config = dict(
    model='encoder-decoder audio transcriber',
    dataset='short made-up English sentences, spoken by a formant synthesiser in many voices',
    train_examples=26041,
    n_mels=40,
    hop_length=160,
    input='log_mel',
    spec_augment=True,
    win_length=400,
    tokenizer='word',
    vocab_size=155,
    encoder_arch='tdnn',
    encoder_norm='groupnorm',
    encoder_activation='leaky_relu',
    encoder_weight_standardization=False,
    encoder_depths=[12],
    encoder_kernel_size=5,
    encoder_stem='single',
    encoder_widths=[192],
    fusion='prefix',
    label_smoothing=0.05,
    decoder_width=192,
    decoder_layers=12,
    decoder_norm='layernorm',
    decoder_norm_position='pre',
    decoder_activation='gelu',
    decoder_mlp_ratio=6,
    decoder_head_dim=64,
    decoder_fused_qkv=True,
    decoder_bias='all',
    decoder_qk_norm=False,
    decoder_layer_scale_init=0.1,
    decoder_parallel_block=False,
    decoder_inner_norm=False,
    decoder_drop_path=0.15,
    decoder_positions='learned',
    decoder_prefix_bidirectional=True,
    decoder_connector='linear',
    decoder_tie_embeddings=False,
    init='xavier_uniform',
    residual_init='none',
    optimizer='soap',
    beta2=0.95,
    learning_rate=0.0023,
    beta1=0.95,
    shampoo_beta=0.95,
    eps=1e-08,
    precondition_frequency=16,
    max_precond_dim=512,
    one_sided=False,
    adamw_lr_other_params=0.0014,
    ema_decay=0.99,
    max_steps=13700,
    batch_size=128,
    epochs=67.3,
    lr_schedule='cosine',
    final_lr_fraction=0,
    warmup_steps=2740,
    weight_decay=0.3,
    adamw_weight_decay_other_params=0,
)
Rows from block 7 of the audio encoder of a small encoder-decoder audio transcriber, named by matrix and row number. Each number is 500 + 50 x the weight over its row's rms, rounded and kept within 0 to 999. All counts start at 0. Numbers have three digits each. After the name is the row's rms in percent of the matrix's.
After each channel's rows are labels from the 100 clips, of 14976, where the channel reaches its highest value: "strongest on" is what is common among them. Only what is clearly more common there than usual is listed. The data: short made-up English sentences, spoken by a formant synthesiser in many voices. In brackets: how many of the 100, against the usual share in percent.
# conv: pointwise conv (encoder.blocks.7.conv.weight, 192x192x1), inputs 0-63

conv.180 090:548506566397553407492458447422482457397506494487513520473462466509433580446398430494481434515569452475481571337487567505480469500443456387513457497462481496498477514418583545487537455473574482
strongest on: sentence kind: question (53 vs 25); "is" (44 vs 13); "where" (40 vs 12.6)

conv.151 098:538437566464606427466486530456518495430454429509522425491567441433536531575438449454606538525552483468452522412496540436452487453545481463536440593488479527520469508496479582451559463555489500
strongest on: /ɝ/ (79 vs 48.5); /k/ (66 vs 40.8); "works" (36 vs 3.4); number of words: 3 (36 vs 5.3)

conv.125 103:540492461559435448627452558529507460566443446437568408430538474584508566561460534506491478525530439473540591470550537432456525574568466464599383501497486530499529501466435510457544571464453476
strongest on: /ɛ/ (92 vs 47.5); /v/ (80 vs 29.6); "every" (76 vs 14.4); number of words: 4 (72 vs 27.7)

conv.101 107:487491453553435521498512515590465482469480420466505456471543508531453513457479461553413514434463482612544467562551412553451559443507433547523584531482478479469452476506511430498497478487504503
strongest on: /w/ (99 vs 39.8); /z/ (98 vs 47.8); number of words: 4 (79 vs 27.7); "was" (69 vs 12.6)

conv.111 113:596446460470537464483441511439465591467467485565504605421444444612504470517461433462506511486518491494494480371554598494556403463565514539557514464455527478532508524533562498525492504496431546
strongest on: /b/ (70 vs 40.1); "is" (32 vs 13)

conv.39 097:561578477479496461464525500459435453514436536466597484499493543520553440501539540577516458570474421529519448434545642588481515537469578441434441533501499518464479426536529386579542407617491493
strongest on: /w/ (68 vs 39.8); number of words: 4 (59 vs 27.7); "where" (39 vs 12.6); "was" (37 vs 12.6)

conv.76 104:367483487537509516513434516565451475481450436471443565453527531456504447431447491511505473536545551470493490437482475489425515489483482602415550523536428527491516552520530553572531480603625588
strongest on: number of words: 4 (81 vs 27.7); /u/ (66 vs 25); sentence kind: question (62 vs 25); "who" (48 vs 12.4)

conv.126 099:516460554526454585480507533457546511479532581524504499547452562458458525551430451480468529515468459464618397617556503525538561563630528448509584547388351518415461533493442509497512530568523445
strongest on: /ə/ (84 vs 53.1); "a" (78 vs 13.6)

conv.3 122:475519481443485516601543474502464480470492482504474530499608489492470520517583479526538487510508512483553466511481507477460404521475537445525502404433507477552531505548474515485505416465504528
strongest on: /aʊ/ (100 vs 22.1); /ɝ/ (100 vs 48.5); "our" (98 vs 14.1); number of words: 4 (63 vs 27.7)

conv.190 095:549597453526463450491499496515456466460510492463447453409547525567498394488489492482528497517501440545558506384524450491538521515499560550494446546528477396539532536526504490471445441469457428
strongest on: /ə/ (82 vs 53.1); /z/ (79 vs 47.8); number of words: 4 (61 vs 27.7); "was" (47 vs 12.6)

conv.131 114:541490506444496530505519550487507548528475608449501563497455488443436489713405559407515466517583475470460455470569482553565409448509466414428523462445462474416517541488424456533613544477555482
strongest on: "this" (41 vs 14); sentence kind: request (37 vs 12.6); number of words: 3 (34 vs 5.3)

conv.93 112:614476580474504530456501446397523551532501501560634472578509430564450475493489467541531476423504396526510409466483606541550505549465549452475486522447555546475505404488566521470480499493504547
strongest on: /b/ (100 vs 40.1)

conv.54 107:485644519595477497567454557581467566612487409466596433465550537422512487425502582542409575493449554526406464442514447460493529591547565512488477502459506504431532470495533453474459518500538545
strongest on: /w/ (100 vs 39.8); /z/ (100 vs 47.8); /ə/ (100 vs 53.1); "was" (98 vs 12.6)

conv.179 093:565505533535545529484428561454516538426469474531461511479515492568557574505484398443515402554475457523423603492504556584423462440495472448504493430500446534375573522414434533437476507517390509
strongest on: number of words: 4 (68 vs 27.7); /f/ (57 vs 22.5); /ʃ/ (54 vs 21.2); "fish" (25 vs 1.8)

conv.58 095:463540526410503587435549467519475616503512520508579581436514499452527509539516500511526573515488518497572420452511441451436510417459563466543467457529428482468494502502499465536487480489459493
strongest on: /g/ (40 vs 17.8); "again" (36 vs 3); number of words: 3 (36 vs 5.3); /ŋ/ (27 vs 10)

conv.113 095:484547576488512508476376502533442626490486508596523503508511568499471543465503485528518513552448457427527444497462480497485449418472560491551517448555458569543513524449509539479439544484579451
strongest on: /b/ (88 vs 40.1); number of words: 4 (59 vs 27.7)

conv.142 102:466518504512541491484491508444441489523488463490499540437481473470522403502483482501484418619462485488554434507435539560534481461495566472473501468408493574507490519520528494473472445541559363
strongest on: /ə/ (83 vs 53.1); "was" (41 vs 12.6); "where" (35 vs 12.6); "above" (31 vs 3)

conv.105 104:519519480458540449502481581506529466506535561472429529374567493509398451518583502473442497513439488442547531474510563506490483438542506520508554506478508567461533544497495547391523430540503572
strongest on: /ʃ/ (79 vs 21.2); /ʊ/ (44 vs 8.2); "pushed" (43 vs 1.9); "who" (32 vs 12.4)

conv.129 098:496542501427475435459542520458494553467452555493441528462504460545574441418491501420459552522548407472395480593544453448593557489520563488452417487489467503524546537529466471496481495455511541
strongest on: /æ/ (96 vs 35.6); /ð/ (94 vs 44); "that" (93 vs 13.9); sentence kind: question (55 vs 25)

conv.19 096:550454421450454451415491505534567462572548556526491526410440434485457483391553435555481508508540518495544435606538591606474467432512524601439542472535542525580487513529522528548430497541549503
strongest on: /ə/ (96 vs 53.1); sentence kind: question (72 vs 25); number of words: 4 (68 vs 27.7); "a" (66 vs 13.6)

conv.183 096:553491490489474445438542455501474461462497523492484486476457388534502460449487544484520485594549415496435468490566421383473450503518504462448584436560445497513462555490511482375431507544510451
strongest on: /w/ (71 vs 39.8); number of words: 4 (56 vs 27.7); sentence kind: question (51 vs 25); "was" (50 vs 12.6)

conv.169 113:538429490562433536504582483424554493475514442563409574511454456472440539365467550440530512416514478528454495521557544494436431527518474503568499491568535539504504446391452449507581466497505553
strongest on: /ɝ/ (100 vs 48.5); number of words: 4 (63 vs 27.7); "her" (53 vs 13.9)

conv.60 103:429560519472510443508525513488479407571568424508485507448510533592465462487584467506489619577460506522470512476480399518492448504529508496494464526521517567451654453448522480526587434564509399
strongest on: /ɛ/ (75 vs 47.5); sentence kind: question (59 vs 25); number of words: 4 (58 vs 27.7); "is" (57 vs 13)

conv.143 113:500546482514553482555525491460515457601503505510404593475458442482521506535372470468470433544476454523525476459541460499466501467470527470502472456466369488560480589494522491500515493567450543
strongest on: /p/ (71 vs 27.8); "slept" (31 vs 3.1); "dropped" (30 vs 1.5)

conv.33 092:499543569485578489513450513474523548499568434467444515460510385633490495509530574572433425466568604521444409516481490504492521446620379534484524528417449522462444442461455539485527496472502556
strongest on: /ʃ/ (51 vs 21.2); /tʃ/ (47 vs 14.5); "me" (32 vs 6.2); "show" (31 vs 3.3)

conv.145 094:499453573412382455542518500472405494484518461414543470484470438562537436520440562518444485475521444494489453397568533448505528559492499501426543585470382505409520547548494393533437538554488489
strongest on: /z/ (99 vs 47.8); "is" (75 vs 13); number of words: 4 (66 vs 27.7); sentence kind: question (64 vs 25)

conv.17 096:499471377586518457483496555456402485526540516498463436479493456423470518519455533465523450455493467562538468465522556653502461477465481531469467489644569539612488505561555476424468531451525493
strongest on: /z/ (93 vs 47.8); "is" (82 vs 13); number of words: 4 (72 vs 27.7); sentence kind: question (65 vs 25)

conv.167 101:556419515521480476628480540444519619445486547577469568485513556504493449516538521565491508502379533462504484421481594511566473396536551589419476533444387495454429499479557512432420478568530473
strongest on: /b/ (84 vs 40.1); number of words: 4 (56 vs 27.7); "blue" (31 vs 2.6); /ʊ/ (25 vs 8.2)

conv.119 101:566532537424530436495490483523556564549446545486510508452495477534471489448462496537349418567563456455515566450583530557525497469522471480554520435508503505512535420523550480515523512602543476
strongest on: /g/ (44 vs 17.8)

conv.4 102:444515450545528458570537576451465559556520502534466486509458470495405481517557563428486492531468497448565465434537536511399514501470539515472462579523413529426493493485468534539456501603521555
strongest on: /eɪ/ (67 vs 28.4); number of words: 4 (60 vs 27.7); "where" (36 vs 12.6)

conv.12 089:519514528506465477523542466411529476539575509427435489396482496440451455467464510459478561462490458613550502559553470495483459471447561483417522581610463474539539440439508465417537411518532541
strongest on: /ɝ/ (94 vs 48.5); number of words: 4 (65 vs 27.7); "her" (48 vs 13.9); "letter" (25 vs 2.2)

conv.15 092:559486466476509478538447518512437476528506476492428483515566491478491472438462509511504538528517509433456414546524471530485409469436464532601548365518530481501518509510480556483494553474539464
strongest on: /æ/ (62 vs 35.6); /f/ (60 vs 22.5); "laughed" (54 vs 3.1); number of words: 3 (41 vs 5.3)

conv.108 098:532574509442429610503546532526502530514546514529431543481406517431529473478594484513466478518435552517526488463532545492509434487484494497531480530422471530529498479520518575573539499388541492
strongest on: /æ/ (78 vs 35.6); "ran" (38 vs 3.1); number of words: 3 (38 vs 5.3); "sang" (28 vs 3.2)

conv.5 098:448476510538584530514503511468533533499586476505465449556468473524497438573457470480517506497533469554552563628428561534471464387484580485567503436453498459546496511575483410472519596548583508
strongest on: /ʃ/ (45 vs 21.2); "she" (35 vs 7.6); /tʃ/ (35 vs 14.5)

conv.99 094:467503563512486538419481589512509481504522555535444510443493495524479492514574506460463497490470567532414486545491486524503445445462408533490488428545424479439417471504511545441532504544558564
strongest on: number of words: 4 (64 vs 27.7); "this" (50 vs 14)

conv.37 096:536443501590524493476511453527489453582508545492558447472483463482530481492556445497393529516462503527440543457524391494504428402487474527526502485471591541446504434411517423531444593613526407
strongest on: /w/ (85 vs 39.8); number of words: 4 (70 vs 27.7); sentence kind: question (60 vs 25); "where" (54 vs 12.6)

conv.10 097:518619486457493531536565494412428439531544512567437523479488516501417524487441460534445595525479539522588427450537433473562465448570566571633559596489541524524583471483455588478420519486537463
strongest on: /v/ (96 vs 29.6); /ɛ/ (96 vs 47.5); "very" (60 vs 4.6); "heavy" (27 vs 2.7)

conv.6 081:523531485483544604548501479576466438507416479450490563509529596532536520511545487472551453538546487541554531460683483489409533580464520498522498509536435516500571473414566443522542480470565491
strongest on: /ə/ (96 vs 53.1); /z/ (79 vs 47.8); /w/ (75 vs 39.8); "was" (69 vs 12.6)

conv.25 098:503455615503487491574495453407448503497495460557467595521491473429490477509498514518410492457430463426474539485513571459536544452542496498413567497520464490520486420519476446567500459456434515
strongest on: /p/ (81 vs 27.8); "slept" (33 vs 3.1); muffled (low-pass) (31 vs 11.7); "was" (30 vs 12.6)

conv.154 095:549532459439468559490554444486593482503521550497476393543511579554536497461565516513653446562479542421509444479536507423510644453597507538539545487498440439578433478461485510455513502439444450
strongest on: number of words: 4 (71 vs 27.7); /æ/ (64 vs 35.6); sentence kind: question (59 vs 25); "that" (56 vs 13.9)

conv.24 093:530560499506461552394547489469536531500440555527504457563403520591491482417348428447497487470511447456512482381564488513540496438453456511538492463517478526556563441441463418541451570492541550
strongest on: /ɛ/ (92 vs 47.5); "is" (65 vs 13); "where" (52 vs 12.6); "very" (37 vs 4.6)

conv.159 113:479496465538516524571466643520448464579506515424557532481488543451435552603471471483516516482479480514506610469198523516483578494542529451522505425476394522480508501484408458496479556481548531
strongest on: /ə/ (93 vs 53.1); "a" (81 vs 13.6); reverberation (65 vs 25.6); "is" (37 vs 13)

conv.172 085:460507480495527425488468605487431431475505464550600533448536439477494556428477493424518520513523490398434431427332464554490529464517491501429468518452623514573573532563515542546496498468524493
strongest on: sentence kind: question (77 vs 25); number of words: 4 (71 vs 27.7); "where" (54 vs 12.6); "is" (30 vs 13)

conv.175 087:547478473521483529411517515486447450551499564473505569515522497500403506466475433452495422544498492477538486539575464505496510565588522483497506480577502475459510492469521491493515489504547487
strongest on: /ə/ (94 vs 53.1); /w/ (78 vs 39.8); sentence kind: question (61 vs 25); "was" (55 vs 12.6)

conv.133 111:499488395518487447603498531497445553510429503654444536392474504562504462501486564485425421571469443463478571491471468416522464487576525488480477471485416427496531565538378465488452481479460472
strongest on: /p/ (100 vs 27.8); "slept" (40 vs 3.1); number of words: 3 (29 vs 5.3)

conv.80 108:569514514448439478493496528573548560534479468507400492561515464522507461540464557523612423486466696449494516484464461398576400474510544577435434503623474448502561354512550484396461559461509551
strongest on: /eɪ/ (74 vs 28.4); reverberation (52 vs 25.6)

conv.88 111:475531492454478525481552546486463436552502519446444577452505462546465426514563580494558473417495520506490460551500495568584522429530542494497493499576539508518481445496469543388468488443567528
strongest on: /p/ (67 vs 27.8); /æ/ (65 vs 35.6); "apple" (64 vs 2.3)

conv.158 109:486477509422528507458440536485478512570603517543575478502508541504568523500543464459471627556463518453491548487477481483490459521562532500630459470492498575503532513496530595479477437568453505
strongest on: /eɪ/ (71 vs 28.4); sentence kind: question (56 vs 25); "where" (40 vs 12.6); pink noise (29 vs 9.8)

conv.92 101:498496477535481433535518556527486540459443528507517455558527415613459465497454420534576626546408613477510508495477407531486523431557522490463607487520404537456507423442513474469464493499359384
strongest on: /g/ (43 vs 17.8)

conv.148 093:488504532505453519595508481475516505577471493428481374516502518570525474487562488559509512472529455411508375530526588459493564491533614416533445504509461491433600526490577432565586614498563510
strongest on: number of words: 4 (56 vs 27.7); "a" (34 vs 13.6)

conv.141 099:463541519356518467529504565457462512470516520478566503622648447456588498573533538475587446562491681511505454561509448458546477499510491412473511422549477471410429462472508437420468442489433474
strongest on: /aʊ/ (54 vs 22.1); "mouse" (35 vs 1.9); "where" (35 vs 12.6)

conv.165 089:503462514525481485501461466525457513552448458507513508503501462491511571505455474461552561522540535413582448356562480419420469497496525564473464453438500559531493403515501565513453496419462530
strongest on: number of words: 4 (66 vs 27.7); "this" (40 vs 14); "is" (34 vs 13); "where" (32 vs 12.6)

conv.90 095:517454484530561529480469508542474459548506447475473542530569551526583479470546460445434566506444502477554487499519457425438459598512500440483536522446531637486451613445483436585461454526529503
strongest on: /g/ (44 vs 17.8); number of words: 3 (44 vs 5.3); "again" (37 vs 3); "works" (31 vs 3.4)

conv.69 099:457474457616496571527538553471550599499486497508450550523484479496555482417468540560462463519527464492433423540525551465444532524526483498504564529458549570494505620575510496480531463476456468
strongest on: /eɪ/ (70 vs 28.4); "waits" (32 vs 3.1); "he" (31 vs 7.7); number of words: 3 (29 vs 5.3)